python train.py --model="spectrogram flow-matching model" --dataset="melodies that start on their tonic, played by one synthesised instrument" --train_examples=26041 --n_mels=64 --hop_length=160 --input="log_mel" --spec_augment=false --win_length=512 --conditioning="none" --arch="uvit" --objective="flow_matching" --cond_dim=192 --logit_normal_time=false --norm="layernorm_no_bias" --norm_position="pre" --activation="silu" --head_dim=32 --fused_qkv=false --qk_norm=true --parallel_block=false --moe="soft" --drop_path=0.05 --num_experts=16 --moe_every=1 --expert_mlp_ratio=0.25 --slots_per_expert=2 --shared_expert=false --patch_size=[64, 2] --layers=12 --width=256 --positions="sincos" --residual_init="scaled_by_depth" --optimizer="adamw" --lr=0.00098 --beta1=0.9 --beta2=0.999 --eps=1e-08 --steps=15200 --batch_size=256 --epochs=149.4 --lr_schedule="cosine" --final_lr_fraction=0.1 --warmup_steps=760 --weight_decay=0.4
Rows from block 3 of a small spectrogram flow-matching model, named by matrix and row number. Rows with one number within an expert belong to one neuron, the router's apart. Each number is 500 + 50 x the weight over its row's rms, rounded and kept within 0 to 999. All counts start at 0. Numbers have three digits each.
Before each expert's rows are labels from the 100 clips, of 14848 (inputs lightly noised), where the router gives the expert most weight on average: "responds to" is what is common among them. Only what is clearly more common there than usual is listed. The data: melodies that start on their tonic, played by one synthesised instrument. In brackets: how many of the 100.
# router: slot weights (model.blocks.3.mlp.router.weight, 32x256), inputs 0-127
# up: expert up (model.blocks.3.mlp.up, 16x64x256), inputs 0-127
# down: expert down (model.blocks.3.mlp.down, 16x256x64, transposed), outputs 0-127

# expert 9
responds to: staccato (74)
router.18:487455480500512563490499515530490444538440458581464472495518461544535497430615411620466574496525393485472492489566470553471475519449438392500536463497497493455447508452493549472502519518459543494507307492501484558476487473461491456523527448522420427456479486505482538474541554499521494459529486524505438430324534532399498534514481491549439511489482439525449542462502492451524543465544
router.19:547466518493528455520478545462471496489538425488478459565564448518549501506532606503441527489427484484506493514512538594494543508505483537557468499463487513491513428520593525548466492499537489493515557485574486443550456531556470483518512533480548506557413444510516534460402451521449392615433492515616493550405489444474620503499434489469457530569486423462502561394480533502568474378484
up.0:513442374449455541434506510540492460472429521517530422547506522559471503472459555428549466430491569504436480519542404527537474512583507558513452391437534474551480541506503523539588503391541471490474559518512439536503586408447509510480507500541542539502564535439543486443477567456518612474492469378418538567563535521538510485556546526500485515545533497532501425546513483558575479536567
down.0:547545570548381430498562477512545541588517523510474625528531598481540521546455482549446578432526529472543515424427528535439532484544612561508569527486550564451465521597533624497530513465555563460450491497571539528572549516413535568440472472507567465560507471519528546491538486452416535562417542463511568534568455538516485569437494445481479543544544538506591441559556485619513444541488
up.1:448483515499470504424511582432435507448537437451424499483494428514584513591543473526469520432477476495482465583625593548619552527505528474519552525534532529471480465415565568486543555515469559528517463524493548429482389517439578490558511484550507506497382479518485549479479435556480530521536541470454433457477483461367531538496489567520443561452523474469525499423454475511461502483539
down.1:457533484446512442506532500542445550406466499546438397460435503512425518486550499506524382436511463522498487458549390516490447441440441456474399465508575541503502557615516436508482504542423389538560501571527472490580531520458479549451485495547563564498580543529510496503472496439530489467566465462482489539555528528424529477513525457510438424468518531494524493509550469482592515588463
up.2:588546570501538517534454524498535524508486453498442539508541484509535458508510471480528511540465590480485482580608452493536433527466538519357635474507521491479459446477502560526472501372491511503449500584503475464497450594528430442458516481461463551473469521599461467477471502648459498488568550432537454533413543465488533447491509508504527567468535429430568489491581594477495511437583
down.2:529410458515512523517506394414544471493489535448491468485563455459521438556450503474521448589572574491542465593562483474502451588516414487495529518554459468558476462454554421552500464547451447485503477551577407564418399529547538483484511483509497542539560550515470438537514506448528575397499545553457455475481498427485534486526438492535656463438494540443477520538452494497495568476455
up.3:469509551533499454567527492486410560486629525534453503463584437358504477490507509540441517511503432543556557492482563526444588533471458413599506603527368452428471421482476511498412486622489566502524397511470577521503461486502483542528546498507440474432484459373465547515545412438544436562520455533569501427455539531475622579474430405458465508468465543559420506457566494440507493418431
down.3:603613568419625540557464574468444574535408470515449392478435503550415512416552498516543479565472505473419506535541448485552511413484455487504514518572552478555534570504405502412499559575488587462570489493505566557452582503577422392519482485464527473474445552522528475479490472572490510512538439535547554464526490480478498453502572562516495493528546440486520574453487473470506449570475
up.4:470552629493525514439492543537436512417489422474490450406495467558528471466500476508518530377506530474505438539438548495596477490540511507493431571435593461499419553516502565443543500524503475559516458462460506443529552472392555476567505532503469483460534502460490536476434438503474489539478529372483432472490474500452515526534502474476465519502454490431491504538413395551511488605518
down.4:420533523480499473483458557523494571437472474545433474453531545570466519499584490556494501397501485526504524419507488500490460492557567548445475433508518553577492510543518599554590577548543463547462454549503498567494536582487548571495524537443479543483533473556475621464442420518436511456535608573413521590514492568433453552515536464543494500606462454447621497518563432598485468566554
up.5:469531557470402503517586460505529439518534578411398593465474518486498481533455438590409456452450523567450514488559592449575449502558503483462513536485470484363482495487496489468551522523442449547447382466484503436514479508442578463465452528566457512546486527518481439540512395440444568504430574548490577491443456425513518507510480426492529587475503486535523433484520518520512474492514
down.5:478477457434489500447548544444452525537398494527416431460474484557510563464515435558491521455505460550434477456626487520553409461523422429506410445547504493510565618570552514529531547510518424431470427546472493558471517469434557445440480475501471505493531513540418479468504516382550525398531403467399458503477570505487487458535536476533463466482466455525579490497460454493555511560563
up.6:482498540467427494586584454466549461468478540465478538498477544454522469506513465569494456513483540508475506518598579431502397521565484506398545446462537482507459575520512423460532511434499446551442414622583422470490509498484536481456427505545483565495489523532510409468581494478407593438563523553474501517494519477535482529461601478535544524496549460578486483513519486532487512466542
down.6:519483443493460522559592497475557420590444517456508512486476532530559567522524458480497529537527488521532498615592512473497475544446505460489537458487480540476510598538442603464489471499494453430468493584472471511428443412450529460446545446541463539490572525569433500521463547456530474426551462528467459504498584431479505452478516449491543505419407438428516393504473559467533571515575
up.7:503558539463402574499535513559428526448497471490631407459491551632560535432570546391551544476555546497525478486468455490516509503572495528507387468403545522565420565505430538476544532459530448497519533533471448506526569403370576505455477526476465514457558514473475497459471516478452531480511495461467523479543509516494495503577581530504573482510440477522508522505470455576575503635598
down.7:515574551503414487457493498488568535433494541441478576512544546440515459529538482546485503389467480496552524486437448457420545512502562529497572503433529580479493527548428581478567452575499534533439479490570538515511640514467467581492520514487510519554553498472486496463499424531379610522482620583474567582495488526482420518469502417509551547546523504461536440485536498569398454555495
up.8:482513539459360484503574472494525452486511547442358545497468494460537475508458468568436440429459559546422504526594596453578455490527506491490535512457511492368503514487509480447535537513456455497455378540502509468521484508450548462489539515549475552541499528499509434505493442451399587471513566561454523513459464457509547500521534438519502609517560466538527388457527505563473492479531
down.8:466518493467511496555618531494513523490415516568435408495513471545516582478542453531533517487520456536457478483607525530538474477464456450515440432488516516519526643541497563505549530469525429436466483566521487581465498473440577452419497468532545501448524535558500435468530535430539490391504398432393478502534520489483556449505536463531524495421441419555551421510425434513588583518573
up.9:562496508488510460486443551475489473514557422433501491548545455566568458525445619424578489511428586507503572487468492452489587525448423643567511467499488462473555485466507463525475510425504516520444691462439467396618530527469506501558472589520473519484488413558497523474484514548463395586435540529544475523505456391537527450509500543449408564530542482536494491458513557467418493478521
down.9:517523442488484475557577437487520562483587519483532497538542554495498484523466576462487512409446497474493541543474572523396460518474621492532501435496466480481516364621494502401454544430549527506485529522546447461522524547486405648477512473492581570540490520416535483504404480514420461552531600470478414563564558562419465540518522496473525611586538508504551489483625591513496404432482
up.10:514462447431518465406512493463492432541453504506558535509531527568563489479539522531562521531490488468545539481515443488380486479513430509566480449485521537567474569551527539474534481452515531485557507485491351497541541481564514542461426486552527503537551502485573523468536590456548545486559361413570513520608497508548479451453505492470456469535525578555426510518512433472571528464503
down.10:569615508517477559516444525526476500563527494460488641511588620533593464552457511486443560582428537452506542544470552425478523515517597536517563566481471475566428479506453611469492538514508578523575507402500496412507424457505475425560572437530453428546573485505488536521389577564464450605510526493578617547548469510530480539436469461415484514591473550414513460447478532423450434455408

# expert 8
responds to: clarinet-like (31); tonic: B (30); tonic: F# (27)
router.16:492521478439508453498511418492515516500539464556534468478529542447495549449482552519385446544529491524527458487505539621442410485491515435444540461447558491558510421547610477542537525540570424496506501574539449549575528544492459598507544498534544475478532514588485480528487559512576453444510452466459454543596545583589506470493522428439556399537531516524525469575425506491536467481422
router.17:492501471521465424502497520490556573539547491530576487571479556423476529533431578501405532449593443492523458404571396493481499488548475481531566508520509578506485394464555458564484599444622481473474507560547562522463452458472445438587563576470550529536518485614475486520464540495480478495515484482533496597490506512468532453467560421532492482511463496433495551398420445539562538431493
up.0:457412440558591556408533588512431393540477438476475462553490505543493535447524534449511663460498497590455503539490489534535558481506470536540491577506438415504521562455475503495505545519423489543541520513478441505556462472549428526505476512477462550531447489471426428486481440555578433507476464531440500486541431482480574555590483456491398546536513509452530462493514519413458513522467
down.0:557603477473420476612516519504506467373610474504460563488495482413574530463513352499497480500529415433557461391461531443547500469481398553526477507494537547418409512506511506481536443505429502478477497624575494503498535525495528432454480454620482449424525561454561545468533481517463540492431453512551428510506484562462548497411528483491526477499499456522528437490458502490464589417506
up.1:494519541527482511492528473523460517444540454463507542525388577492538505466510626469430587532534436495486511527485534571501381533447460501516428480491481395511552452450465444466496468464434521438623673500515509544529535476557534537547517515600495544423513522461577556444630500442490551479570446433413516481552494489558494495510460475468450520571487468596418440534516454371512567525462
down.1:518523441408587423490507559509528475625476563496547620485520461447503479487465470521463550463496506467493416521555481474573588442443520540443454482489582583536515507526518553505540487548542491573495415535501424486475487564497528461583431578404535459477433452469526457514486497535504507560396528561536450465615529551578471527538461436536505472487497563460566567552524518534581504477501
up.2:477483551510584463499420459564500516506447442536546533479508502503511469411463591473573474458517623442514463572426529524500479489397566514512555536562510487481384460514452478477487478536496513433573535452564486547464440640555492490553506460544461457420511399563510614512497513566470555495480486441518609441468563501512511558525434578421500465427467407524477547498546558434545523610461
down.2:561457463462484516470487508403570399539493561530513535480525521465480522608483491542549487458561472568457528503609497501513454455631516551476489534482471513525579485491508587447542518528531569539421479504474462504483438450424531487493489555409559496544533530412474359548506510447525473523559526604418459514532418542463536471563563406532541506567438554455492499484486432573408514494493
up.3:542535512539510444520494475400474474524539471509481572414519549458414447482535448563454433526503486458586537479505451484499472404581559531511520469550440493439600528469520460517523493465524472495464542544526575495486679534484445593580449521569424533460577508548523493517510489508537457515521501419507440517471493470530590518518496499440490437430437546440462544497550495423490483482496
down.3:454400432490485553421513468545513586433453579477439508544469489528477526528471516496470578500459553492426430615515572481562506521434427474481519518617582521511433526440462608542435466501453569486498466420474390545482459484555523488378505589419508498612400512390465536396459471520501592474427517514451463434442472482508458493447516553521472578484543468554559548519464484584508423545534
up.4:414443530516502537542585488489491564492414468577473518475468530497494462508508465512516442590506457460498379519549526526624503478420514483463407624500535486564551545470528518496482484525487485437636417572514547577427499505499546565467406449385535551516581457541503381488437449550428489452440530546530563537536468566482529428517449622593487465526467555408510492499468522490485486561422
down.4:553577506462448480519436528474491484483571519427560507473501515502510493482503475496586488438551510521508595541429540430360471512521495504511533451430475440482419488552519476450536505513474487609388528463478445495522488445507491547506570471619449560453497553434507583555496594465442467570603444456526443446459482479518523570458504440461541576575575474518506504532538516521528513427545
up.5:551503535476563533551532529503574502442539552512539387493527434498574494501459507502498504373437473436475472526478534599432486511475502477479507536406644563560392503530531507503499514511524467537451502438489400424497550524522459524425540549396518440522468547475516516492567470446551530558505501634513487432513511520482497547493474553430522444466517551581502532584499555526454450437510
down.5:467475443449482529491566480462392429454472436539529476436458494513497481482552560569499453581502495576558496476400551470496453586609458521571426471493448472482491537546428458417486496518475562534595467598437544483521463531469578573551409470519469545497502428527546528530479552502486472455539449466567522581464496505429403427512498478585543592484548479472413532520520495453454545512392
up.6:452476607579500515508571550518513385508479500442555423518363471524545456573501505466551630428489506512513527509462417560440472516474563463401493535515582458496507540462351449528417514552521587508592463493483577507471413454587433575527495526453448499490419466512475505448477569466468416521587544455477646482523386469477520430507493606511473579525592561480550578504499498552505489543504
down.6:606556313487483482450512435447496593439457473549471536495583510498528494389522481546472466544471485459544502513512537541453517570465508526582475540443467524538513482636613563516590440500492461518459490572473456550505474548462469507564555422545524518519573479528505449534566376519470554492432493513487390501525479574527493641467543428476498404524431534499540418509454414470524472491477
up.7:473545485476570531546436511481575548526450530501534495455434505525506541574498456584509539409432367463499440515545487578526442435536418435510512432567465471521461470523528509502514490506514453527461513532534447507472568509369481577483527541403549419555506548517437517480569437529506587469479567605427534446554480556528428550480542477554480435542574556520481525504512504499474490574434
down.7:558493494470419495545536491561388525433463533508495484468522456466497424502474550455538502525492648525582506511465565485491481571512562555521477516441540611497512558545548480414483467510507623555514464461454539514529521513572447474539468474520556530477487404427555550479475519517560445531575378459573499485434521471505544449484458508421532559457485448479522536510503462512533453480454
up.8:509459495483540589435535558500466448530478516491463569541510489521508518457581396609624512523422557455515669515476564505456512528554443471509392519546534502418512532486472473527469525542474555558466459440478446453464487449494527555501562417519496518447469556411502544454610488425584371469528497473425405395416495496525486448492436414555508621502480424477475482514628418469429541516507
down.8:481505478495535549508453562468598480531466444561549560576523592519555543450499456490565557497515490521446549513475518480562591538512427576529537472396510473548532546429478482470493506555517572504451483581469497410499411470410515552507483534436477448437551455510474491563503414563439560541471558587550512558473464535411554583463467542479450490524478478422521428463515440603432424517514
up.9:467502571502469513544516453470522436499472537435562489490498488501450493529513447520557446522368606491563524501364480445413477563389438602437436508468492527448472596487499421527511461455438544588415505377469494441516585524492552514431449482540490520564524548468557503505548460516534544498617548478541489436475509381508435507516502534451492419418508540502476456584581474522446537438477
down.9:353504503483584508495592569520608482470415497473506467528500524606490479488516581529469524503376530572451485473460566547537546468540419453558441436561496521441558578409449422494513546440442549521510490518488527446522543528342439580544547515465448521554488493511472509456562429601536497477494630570448461460482536562467460469465486501530470537489613452502512546537498504497510475528402
up.10:509533491465502487485417453539519507456442505529402439536488494509490466485487550598520486496481387449408478567471574513533569491507567468582507535553541534545451550553466465488472456551480508483560499520468511516472547534511477561500483615355441478435539501436405453450536488404435494547461533556475554508442387535368531492478473501499503521598523412507547526389524481568527474591506
down.10:570554487439544390554565463494532453517477445550561483504531572427518555469457558489569527489424539594510467495441497599436542486457507550487472418413470581418498524538507549467527479467499455535508537563502508485549545543500524617606419447503520436378453527608513482521581464468483451478514428439456612505580544563645505486544470519531466540526554542445454436540573468470525540588398

# expert 2
responds to: the note C# (84); the note G# (74); tonic: C# (51)
router.4:469496499542547506434515526496513493562528500462538526473557550612460475468539462501588439481454499507524560527468413500510409523471492534483393490577506507425530416561461450479365476482430470550493445437519453539579445555491514538477543502554455540585536568448566474517519524495565424483514592449588573558524486472488539448446407381492505547446396470436396498578508577454468495538426
router.5:475531517506480537518534538499499529449512533453586596475466520546434452502472550439496461489488482486456551447501474562504437438402514559516406483593525519416472528614354537570455540440570486544596468487527497531530430490437549564550555605525508506518544529557495441448538462566589524449481532495561542559532427564493443578477534459500561509504441430540453525569527571446485493407437
up.0:483504549559464429539527573459451501451480439504482500541463512561496463480623504508510440491500465507608565517537445501467482510574461478580458470551541423431497500513475501553472491540484518489522529514546474490520530486525497474533544549516493595557424528455605437377388496621456494470340498469459449495507470476432475464472483459545428524476442441452504512536582503523498474480412
down.0:548485490413427459533497428488504550520510587490521443515475475451572535563513487462466486431577535396472456432463535509500534455480508434458544465435534524509572491503568441509432521541585437413514577510496516443474545501450398463483570456529440440460524540548413571510513486497528579485605483526559553462530576513550489479415464549477570443557521536493469429527338448486458466507486
up.1:464476595523493520516626447521537498576485482541404476477508527524521454573543530413439585469457473438535481499499540549565468453615460433486576503428498463556512554426505465416612500493477595471470576468440610405498593529456496523525438518535432565495472433476582487518472426478468609551457569538457455466520500538503533525567509544462504428488519501465507591427478480530527454413507
down.1:424567551475478488499576422512501494492534537522467501494487548496546420551487456490498517464420505561544424483543482544583491474662449442477483512465516528563509586419611466501641578500447633451459553438537530474499658543511513523555577472545495559504521454536545537530481446490422514541483585500496460476535573548500517480628443596473598442444498524490489530450460503460479409447512
up.2:491615545459524565490598436454549461617488511412464531488469432531435448522489410479506449480444565470426517531469488579602460475516436481439436521575563525464535526549462438482540498434500526550431547501511503550498492484503557465530520557528402483530565580498540416583534369591533583528524532510564544507448508549533508594544455431420563458467440428452391576585552556419502510468544
down.2:567470499463437509463475507440523425548439517446563414483524511355461574508557544456475506490644454522551550485452424476506482498560546475501615566535469473431409538504460488512562481532488509555403447580427545456474489463492455482494467563396508405528587495494467431526473554472534411556541469573465511495503455431442486503518473481452475502491586508430494472428434546525428614462525
up.3:525535547510382514529514493467557494496513512452468565485464482564487454474530438449545478427456456455428446482490516456537502436462580512545535576594547579407504524559447572469541488466544582473573535464415477492551547538435539467498544560475456493421622522491563440547510413559522509541554504563567528460439509541455569508531429521474537515528441424569547524512454561485521495519597
down.3:414461521520503445493495531445453524479481518496481563445488501378539512525498463477444495521577552539510450421423493552521457463446509434567492533515492478492620587496437439473491520419504527486523514455503592443497475523489533532507443521540509465420581516590486475523487528500534554544485516430509497472535468467523494562506354453458487587534509432420502530557447544502475605415433
up.4:538451520531487482491488506578530525530571459554463514526529486498527496441428574513502559476449481484455483500506559507528641495534446516581439561496502580549475424463576524422609510473479580474468568460508452360543600466471506430537511488515555487373489384476440503500489479468477484535452496503580467452314635459540623503505501631497467548460476424493490500402495518497532434514559
down.4:554501422492529541503478457471535616467547532537437614549503479524521601487392541515418549502416500523470488546591579518531547490491477428555483493517454509626516478524515487474597558440567542517520481545541366468542559501542502507556495496525530558454514465601357493548434489496454503534441560458521455518476608518569551517513538533525479571482473486381468492448476581480497454556473
up.5:524511434512469525441427447444540476547477517542550568521497475430572480535474443575484543474448528458475511526538543525510502505452426503480412682541554562664507506535488532468428499549554537482503498483500519500451469413444479475520525462505447392434562467527483513519538468505556519508485514554617601467557482567518548530345485495573466577478512526588620553559496435443517532624444
down.5:573519545544502493503523529502397503482450466479475526486549568480461482345477590441465440538500510557493440434486458527499433616441601497437501537535473536463507435517394591502535461483456522510624457437500599545518502509510578512523502528535491492468437516474505405489463448517611434504520457480407466543521434458603552521596502536483499405456431556442368435506491555450497514397513
up.6:621486450453507501424465457470540576476537469519484516505473436473547522457421600478447493494471455541447540469540567513559661554513530486581435506514502580522529435479545547444624475457494476516517536496573516415472576413478435476589510561491595473395507457518437509398531412439494453507446518468548486541453627490553518494466510565551461550482455503440429492425512446483490395547526
down.6:535570498512434506482474441477483464461536534462547422482546499464493562457394560552404573541511471500508472578622564520530498498443521476512457439495469508538425505569461510498473548426544490520486516533497400556523446435510437463509461497554462454465492518508419385477498548490452432509431451462532478538581542522511470492484471408573502525511421532468395545520450542455513488497519
up.7:566469517517388466556464560485479470434556494506487577492489496551588471454449470468487507506488532459525412477453568493524577419473522568503537430504480532519461527484462563445573512493519577394543537465431481400505604490448566475551550476586526533366542398516556500540544433528527562482486505477589481434436564492524563557520504638439503515493466446636545440480504534496508486465494
down.7:361470456436496459555451483513402572491481479583398632485436472554485527472380445479466479591415505555527488512584521525453490452501456516553401366424423498542561478498535489401512499457508517447519467508569531453562484445461493495482394544519466547466485482535510524494457532527409533553462537446543503516503486542583512484505530478579432524513419491453516487533517433487559481499408
up.8:499522595547515590512565511519492460490485518438495426440487500544455452528457556515522516536488555502523568506413527520534543540496489572478578577449475561439484550388455463506479527476424616536467560493454539458502563481461432510547525443519501475596426549499537494410555608460554417516511522529470440430495495468562452579520493518477413525474516475567474534425567502444444495448539
down.8:510431436499606595486547567547468488454459527428531459393508467517519444637496534542463481466631505446434577547476542470520477493515528410510553488469521390415445454440427453607402503542451531511457563525482503458545551561475419436471541424487501559525513517471452548441522584413527534437528541491388480447589501555490444512429518501467530516521479467575554462455552482463451492431501
up.9:553510492448401520492552502467499516466609530546458527552432481494545493451531401509542439571447441513540564480501495433588555495631475513510443540506493485488520564448462504449539433577592543456477447568363549417449467418424488508467421550432491482514482463435426442486532447513423420536430467532579526494429512474498496416505482500533510530498504488562551501441478529542526444501563
down.9:468559499417341516515539462488468482431488462558456551542390624557438526422516506452477451539397575525486485450545545449466441530542436565495448463545486466533482563509466504473529459559498535465603436488408437514444444457498625599472488507477509485474481462488449481560410539520419547463542481514579566535472544458488449508557459447633489587574488493418514524573466531550521502487419
up.10:476505488425532501520529486472479548464353554529513536472486576408465460525497552472447496450515481485440491515594471585529473424537540447457485444474475379489427473467485479494578509507534498585470471550525518496561470461428461528458419558390532559561471438462346510573480461569470535517454506490436577586534423588437456535539584514549525489432565551515518500493598517496526495432520
down.10:491493515481503461500513495575506473501565450575403447500545527453488556492532506518466580541550532485572434517547586414423497513513496492556587517494471491607522505504616452421522434613448504445503519519428529456458528496657493460403485422465475490490481502420473531525412573547478510585558462489525539471416559486450590423521417471460458520607524527386550488436452430570549554493425

# expert 15
responds to: the note G (100); tonic: G (68)
router.30:506483561514487489524525466522501488532490464482495535508547526460505444460424507477495466452523560403492511457499553504550526481490586570506534492416486536390545452413613553449598493425523463522418517489500540473600532537443497551527386512481556492505589442408548424579428507458528464509566498534524483499489502528500565539562482485461576469455478565472568517433467511417416397431574
router.31:496510572528490439559469535537512434535490480442469452533527532517472490454513411593533511510510526432516535581499511417428540488536554584438551442447452482463500468443574535508491478537470504470415540549533432515537542586450557508434433407498482490586454532426486537546459643535564459555549408521521454388483473462442597522438459499432547447501526565567595502506502555473488472493561
up.0:442469395437533469489470508443599552488500476546557553451504481470542476545468466480509430473378591482544480504516479583502452510451415546445471460483526579540463494522465532466464526468572514411534508514530489456482367592460473514438494478502478487566489447588453508500583387600512613526452516501579575575408566424510499479473563506446498493422568504485487499594568517542510522466449
down.0:456487603521458470531512439476497488531547565464545579520446516483490490509386490523494434524452492517522498488455497447563468481509428451574398389502470469500493508395506390539527487496493472370560521522528610547527517394460448505603526459589496579544402529525513557419507527450470471518577489438518476499466565543573482453422419519561490499571519462484413549576536516516609525467466
up.1:451481526506510502479493531492510484425539435551487499467507421514522445559504446492423512546387539406521454482440473602490406457518382521441556517462587445617519578514448519488403504479502552367523545523498554516477456596482508553460529531495429509622450501513542461516529438595545608547473534542442469487484476476488495497539538456453495435509600507519476511572481432565465528405418
down.1:427562530511485425569585464504558542503499443574498539477468488526418481535399557501447489581461480542575446517414471511524524426503475476550436392457467529514525469447500438526465470398518448370559547560499566473589491514401419590588441532540502473556439442588489456469514521520470437534554493441624549559474509516599496440465451559524479504538517485558524591519490512544612521478482
up.2:550566413496476496493489455458528448486512583502483513513478496573517555545573537476491484522522446608552500452483507439527468482477479505502518466542422546522350513517433509500427499549434457550553514483478539486432499434478427419457590508531465404519500432584499548474601455517452551584319625505513563530495497467534399468486555486540495486487520461435480480543529541518607491557447
down.2:415492469518533576534482538494472469477563432516440560463493417528570477527502541522502491384503455494500584547511553489532492526471418560570524445596512451499434585507428541417419454524448510576554503474438494406490382477455551429414523556482451449481573508452488620463539596487445512554473566486500579479460499560430418531541505515491489566559491477549483543538571573553518575489475
up.3:480599529488510473427501561532543416502550435424480482541496466649433509459565540527484579623432453542508601519410488563452456433574368516454533527474494424603505500490461468520379496456421549407496531481454519445453479503451551583399537534455381442563423522514555564512607537504516526578465568577466436486515418420475434434578484441489451483509602506553527471514488518543524578554525
down.3:442474436477495497434465589478596447547491452490514467500478455590426607530524539574486562557496454544476579518424495576451471453581402487521474426441516380539530416468442494506410550446507505491472524570471420358498485468451505542447490503413461446441465498479411539509560501464488481550457556555471442548503494469450430367420476533501453550498523459542565505486466544542483524516468
up.4:544529462489532517455527525468449474479455512458420493473503426533578482542560490406538475520520430656560478511504395407562563522522501501583530508505454488563481561477471489444480465554474536565493487473419580482525498492503384473449457573452426554548514465446396518486552439489418467600361592514498556586549426447372437499485504472482454521515567509463529488418562478569544518553530
down.4:419476438497498558503466582469471500460489467513409524422493445536544422554558515453470544401506464542495439553524498428551517531519485452585540538621464454536524548532459495452519523536420559524538460421487546531484444539526496389495543562547436581485556394447469574414451503512441542527434543472416514504501462539388470541502478423494452500530476440506532567464507452500571586476417
up.5:477493546513555563391575467483525451546507511487500567510550490479563456478427587435488501440455599430533526444422534556547475469487503545532523491452555583400506540461506469423553539443468471575475560396435575405515490467459435513558512594544530505476596469447618431497459426498540506516564576519505508490426506531520514542574492454452537455470424513423433518432483455511430465435540
down.5:571518508468445434505600443528506541457437522458523558474550622425486458412433549435475510524452529538512377473547457541540473541474575496451538492502479610462459481527587513536590506492483466469480453532613484651527570525532520603551508548515546546588430448537499398575433423511501483434483478499536506565570514493601501569583502492519517425500492565428488449466463496453499489467520
up.6:463475542517546551384567460514549480538457500502486525510554479462511462436407576462555487483491604441531521454457548567532541479488542546505458482462545605359532501457519481453602564443532456595458509379438537413559481476454467551578467548511548503417650472441581442526449466479544448454589553501554463503419543583517513525570509502447549489430420528444489517419460513467426438476533
down.6:669505476483429430479521462505501520461454574418513507500565603439495503451561477459446491544483496511513389474528443464486468499478539449394552564560473512475411483551562503585515505550504464469445464552596473666487637550517545549502574471537504532552383510523477457545458428550509499435385466504484435509546502445612505548552495497525468424485515511432465436480448448462503517506501
up.7:582587451489486436531375460458604630519488463511508545542545547462492499497520489548517485504525485464430450488469514504521460574574497441492555493500471541513500414438564423446537476482525467458493511533593467522551553589478304444562536444499526472496556463533411564511561444482476486566510470422497464512399526494514533554437543505430465535520577482491483498464437465517464482553502
down.7:443412538482563555543583454478479508477467559493511456503497562514408507512500594448500424503510510473499574482577503469452567573583649459450523465619483520457509522546522435483494486588589516566492539415477535528509503519528532458448488490490468495497476529477414546431470596489538442475571492582418527455449567494457416470472572533499568523513542537387505575498615559423501447439481
up.8:510536446482492496446502486400616581506541526575509539487504432583566489574510523423496504424415454511516481488479493572509466493472333481520490525483512512547484477498493502480450529492464531434532542491418517381543461519421491487462576520510468472530473421573517548449513428513488504627355551511544510523428539501477462455455552463484390547464536401485439505526522475574535535485414
down.8:388604562511572541575549473522467535447581442527472567465540461465505477509405558509473464506444443510536529561495547551518498515481449514540460336518472447542456526504509446332449440437456568438526502518511522413587360532451434490521458506507495468558537531502495542482567565505414532530499624476533546493486508518453475449547566504588483612569502529517411521560582541560492528416454
up.9:533533485560494511465520524477497448470521542480461476473494415565581488524568532426484481501525516586542502487505486446519549509475470508563546473558497487516391550498441507462422503564399561583535551423486562476488477460524475385540579520561437445483491436503500576459603423543453507614342603479499526490416496488467475505505499455478418545507481433458463499481570532531563525500477
down.9:499527459548560560566530522456471516467551485538407570429519464488586452587509535506472523403514521496523520537499561458528534558466418479572518449605505457492480504538416464402458460513466553594548471470477544453512394527487521472532460537548495522478580508419510503422506512510426537502403561443488611487488504550451483531548451494518501600556496480549470592498599516521530613451484
up.10:490490497511449523484496526499597491501482549539491438460470484519499563578532428578467492520445462432504437527598534521521432445481388462489480517532537490558416589567421455543495456548539577411526560539470464536413476523485511463472482470526417451468467515521443438480550397588512649532427522570532557475391558473530584551461511466481497425495512433539476583562506562538581475456418
down.10:482525537508459450523526430541430454482514504519507516462471424468481498560459497508482429480493539457566409499506525407448470390432385506500460504512571498552442577532443481511476372522473442386579518512487605457469385486488573462457416543512482490501517580493548514440515586480444472511460439422666557470453459497496482510491435521495512506533479518562486608547507509531588548454417